{"train_examples": 122500, "arch": "edsr", "hidden_act": "relu", "kernel_size": 3, "beta1": 0.9, "beta2": 0.99, "ema_decay": 0.99, "weight_decay": 0.2}
Rows from block 12 of a small image super-resolution model, named by matrix and row number. Rows with one number belong to one channel. Each number is 128 + 32 x the weight over its row's rms, rounded and kept within 0 to 255. All counts start at 0.
After each channel's rows are labels from the 100 images, of 14976, where the channel reaches its highest value: "patch colour" is the nearest of a few named colours to the mean colour under the peak; "peak at" is the part of the image that holds the peak. Only what is clearly more common there than usual is listed. The data: simulated grey scan slices of phantoms with and without marks.
# convs0: first 3x3 conv (model.blocks.12.convs.0.weight, 80x80x3x3, each kernel summed), inputs 0-79
# convs1: second 3x3 conv (model.blocks.12.convs.1.weight, 80x80x3x3, transposed, each kernel summed), outputs 0-79

convs0.35 [173  93  66 128 126 144 122 200  68 115 123 130 113 143 157 129 143  92 108 103 109 105 179 105 111 106 122 138 100 139  83 120 129 109  30 157 116 144 121 144 110 128 120 144 132 180 120 127 122 132 101 125 131 121 151 181 149 153 163  75  13  60  52 145 104 145 115 117 141 117 113  95 141 119 118 128 136 100 172 133]
convs1.35 [ 96 159 188 145  94 124 137 116 108 135 139  99 150 124 110 128 128 142 156 131 144 124  75 165 207  77 162  94 129 105 151 131 101 135 190  68 154 125 135 183 130 110 125 134 145 120 169 105 112 106 131 128 160 140 149 126 105 112 110 170 124 240 225 128 120 116 120 126 130 147 143 160 137 182 132 171  58 104 106 137]
patch colour: black
peak at: middle left

convs0.31 [104 153 119 115 138 149  80  85  88 119 106 174 171 110 129 138 108 166 146 120 128 114  52 152 124  82 133 126  40 122 151 102  98 127 180 125 123 125  41  98 132 133  98 120 122 145 136 158 154 120 154 123 112 159  52 133 108  88  92  85 146 159 173 117 109 147  79 115 155  76 118 111 124 113 101 139 113 145 224 136]
convs1.31 [191 155 170 151 176 115 131  83 200 128 126  97 136 109 154 148 101 215  68 154 122 134 116 113 191  83 126 172 149  71 161 205 131 120 127 112 135  83 187 131 167 114 106  99 160 117 112 112 142  92 133 144 125 117 156 181 117 146 136 173 127 108 113 155 183 113 152  97  88 159 160 146  87 113 107 131 126 107 121 125]
patch colour: white; black
peak at: bottom centre

convs0.56 [151 142 106 118 116 126 145 142 134 182  61 117 102 162 132 143 144 119 115 129 120 124 109 101 121 152 134 179 138 149 135 109 176  64 121  92 105 139 133  99  74 223 115  84 192 153 108 101 145  92 102 182  81 114  81 128 147 130 149 140 113 134 103 116 127 120 147 142 140 126 166 170 118  99  26 135  43 121 106 151]
convs1.56 [115 131 151 144 151  58 124 155 110 150 199 167 125 194 165 120 159 155 176 116  89 143 109 120 170 120  82  47 129  90 149 137  96 142 133 182 176 152 121 158 186 127 148 109 102 142 125 128 107 133 151 116 137 199 129 112 155 100 135 173 127 150 138 121  77 126 104 129 176 131 129  87 148 177 213 130 104 166 118 119]
patch colour: white
peak at: bottom centre

convs0.20 [ 90 136 129 127 170  90 124 122 130 126 131 119 147 112 111 119 125  33 166 193 149 157 161 208 176 145 155 117 190 142 128 123 171 138 174 130 166 125 113 131 193 155 149 125 139 115 134  97 122 111 102 120 149  89  88 102 128 115  78 114 133 158 118  56 118 151  44 115 141 104 127 187 128 130  99  59 133 128 116 129]
convs1.20 [112 178 139  44  79 114  77 151 131 139 104 121 163  97 118 121 151  70  72  93 117 104  85  84  77 143 121 124 127 144  80 149 138 116 171  97  76 108 101 119 123  97  95 140 160 124 110 111 117 112 160 119 125 138 131 140 165 173  93 104 130 192 126 163 169 142 103 166 105  50 118  79  83  99 102 134  89 155 141  80]
patch colour: black
peak at: middle left

convs0.16 [132  48 134 146 122 135 130 134  98 169 134 123 126 144 202 136 135 128 169 102  87 156 105  67 150 134 108 129 125 114  93  92 105 140  31 121 130 162 119 120  71 140  55 168  95 112 102 105 136 164 112 108 122 105 177 101 132 104 114  75 115 142 129  98 142  69  97 125 124 161  80 168 113 119 151  77 149 161 194 128]
convs1.16 [135 114 148 156 163 145 146 131 150  81 135 131 103 104  73 119  44 112  85 122 136 141 153 121 140  94 172 130 144 199 137 172 113 168 107  98 171 110 168 174 160 175  80 112 138 130 101 151 143 110  89 105 102 155  71 155  83 109 145 179 123  89  66  86 181 193  99 155 125 110 143 116 152 118  81 152 148 151 118 105]
patch colour: black
peak at: middle left

convs0.8 [ 80 166 108 123 116 102 156 160 142 129  97 130 115 123 117 125  79  92 183 115 122  80 102 141 103 131 152 154  90 176 130 133  84 128 126 121 111 162  88 135 131 105  96  93 112  51 122 137 112 146 105  30 105 120 140 149 142 101  61 188 143  94 122 101 205 134 120 132 138 133 180 143  98 107 113 107 145  33 123 136]
convs1.8 [115 145 153 134 121 121 127 119 112 128  83 147 124  89 130 135 155  97 133 131 143 158 107 122 135  78 131  90 129 124 103 152 115  96 141 188 134  76 133 142 168 135 162 146 163  77  98 136 158 157 143  87 152 151 155 140 135 109  86 137 129  72 136 105  80  88 126 111 144 141 138   1 127  75 150 135 149   6 154 126]
patch colour: white
peak at: bottom centre

convs0.5 [117 147 101  99 138  85  23 108 175 138 116  85  99 120  94 146 137 120 123 132 150 171 137 109 123 168 139 110 166 132   3 129 115 135 108 133 101 116 135 118  97 103  61 121 125 165  56 116  53 120 110 146 119 114 125 168  94 125 108 174 152 138 112 153 110 124  86 115 131 162  94 142 160 122 151 144 129 117 123  73]
convs1.5 [ 87 105 150 142 156 190 125 158 100  96 132 115 122 131 133  99 134 168 152 148  85 133 152 147 105 132 110 133 135  99 220 123 162 159 130 107 163 126 103  91 109  80 151 119 122 120 178 143 225 125 132 128 127 131  99  32 171  89 154  75 141  79 168 128 173  95 174 127 133 109 126 126 112  96 121  71 103 170 117 129]
patch colour: black
peak at: middle left

convs0.60 [ 84  64 114 168 142 142 128 137 126 140 103  67 137 121 143 191 132 123 117 116 129  90 123 109 170 146  82 204 129 130 157  77  95 129 135  58  82 121 167 112  97 124 117 161  47  99 130 112 165 101 101 105 107 141 138 151 123  48 152 132 132 145 120  90 127 153 144  88 131 131  63 133  62 108 182  99 134 115 145 133]
convs1.60 [179 121 114 137  68 144 114 160 148 117 215 153 145 151 107  77 110  90 179 138 103 159 142 130  83 135 121  72 132  99 134 120 133 124 108  83 151 142 129 163 126 164  94 111 141  92 193 136  80  97  74 127 168  88 157 124  94 150 152  96 134 145 111 181  64  68 140 162 173 123  87 140 145 114 110 107  69 165 130 130]
patch colour: black
peak at: middle left

convs0.24 [167 101  70 102 161 113 106 118 157  99 140 154 107 155  58 132 125  72 135 148 101 103 175 113 168 103 113  77 127 147  62 135 161 130  70 149 122 113 133  98 153 149  83 119 136  37 119  97 147  60 104 173 151 104 125 168 113 122 111  92 127  68 130 171 132 142  60 147 123  86  93 126 130 164 100  99 141 132 146 123]
convs1.24 [105  93 122 100 139 153 134  58 114 135 140 170 111 101 146  92 131  94 103 102 124 133 119  89 102 113 144 162 123  94  61 128 147  85  60 117 161  86 100 171 136  36  58  99 108 140 108 144 122 130 151 122 138  75 125  72  89 151 164 132 121  92 150 166  74 135  42 143 125 115 131 146 110 155 130 139 123 124  71 139]
patch colour: black
peak at: middle left

convs0.17 [159  95  87  94 114 104 132 117 162 118 128  64 119  84 116 106 142 170 165 137 127  62  94 100  75 154 127 155  36 114  81  89 109 190 180 153 115 205 102 117 125 124  83 116 144 165 135 139 123 147 123 132  93 154 120 130 170 124  95 146 151 157 140 141 103 133 178  97 127 110  93 111 148 109 134 137 151 102 125  38]
convs1.17 [131 160 164 102  86  72 134 176 149 104 113  88 109 160 112 153 136 114 121 130 147 140 172 142 134 145 134  97 118 119 158 182 108 117 106  56 109  88 159 203 135  94 129 118 110 115 192  84 158 102 129 156 161  92 137 170 140 150 190  38 130 137 187 120 198 136 125 136 137  96 118 156  84 101 136  90 156 143 152 124]
patch colour: black
peak at: middle right

convs0.19 [ 86  73 163 115  55  80 143  95 143 105 130 146 115 123 101 141 133 154 156 149 130  39 152 100  77 118 104 104 120 139 133 115  94  66 167 143 123 191  41 118 123 147  79 112  89 158 141 134 128 149 154 146  93 160  91 128 191 173 127 129 116 148 103 153 135  85 143 108 107 174 112 142 148 139 107 105 137  81  79 105]
convs1.19 [102 101 120 108 174 137 129  63 147 128 110 134 164 126 120  86 130 178 111 126 111 131 117  79 113 163 150 151 123 103  91 128 136 137 112 166 100 140  73   6 152  99  97 130 118 144 115 145  93 108 119 125 139 135 148 129 119  92  83 129 123 123   0  88 139  94 155 133 112 141 126 105  74 117 180 157 146 108 107 129]
patch colour: white
peak at: bottom centre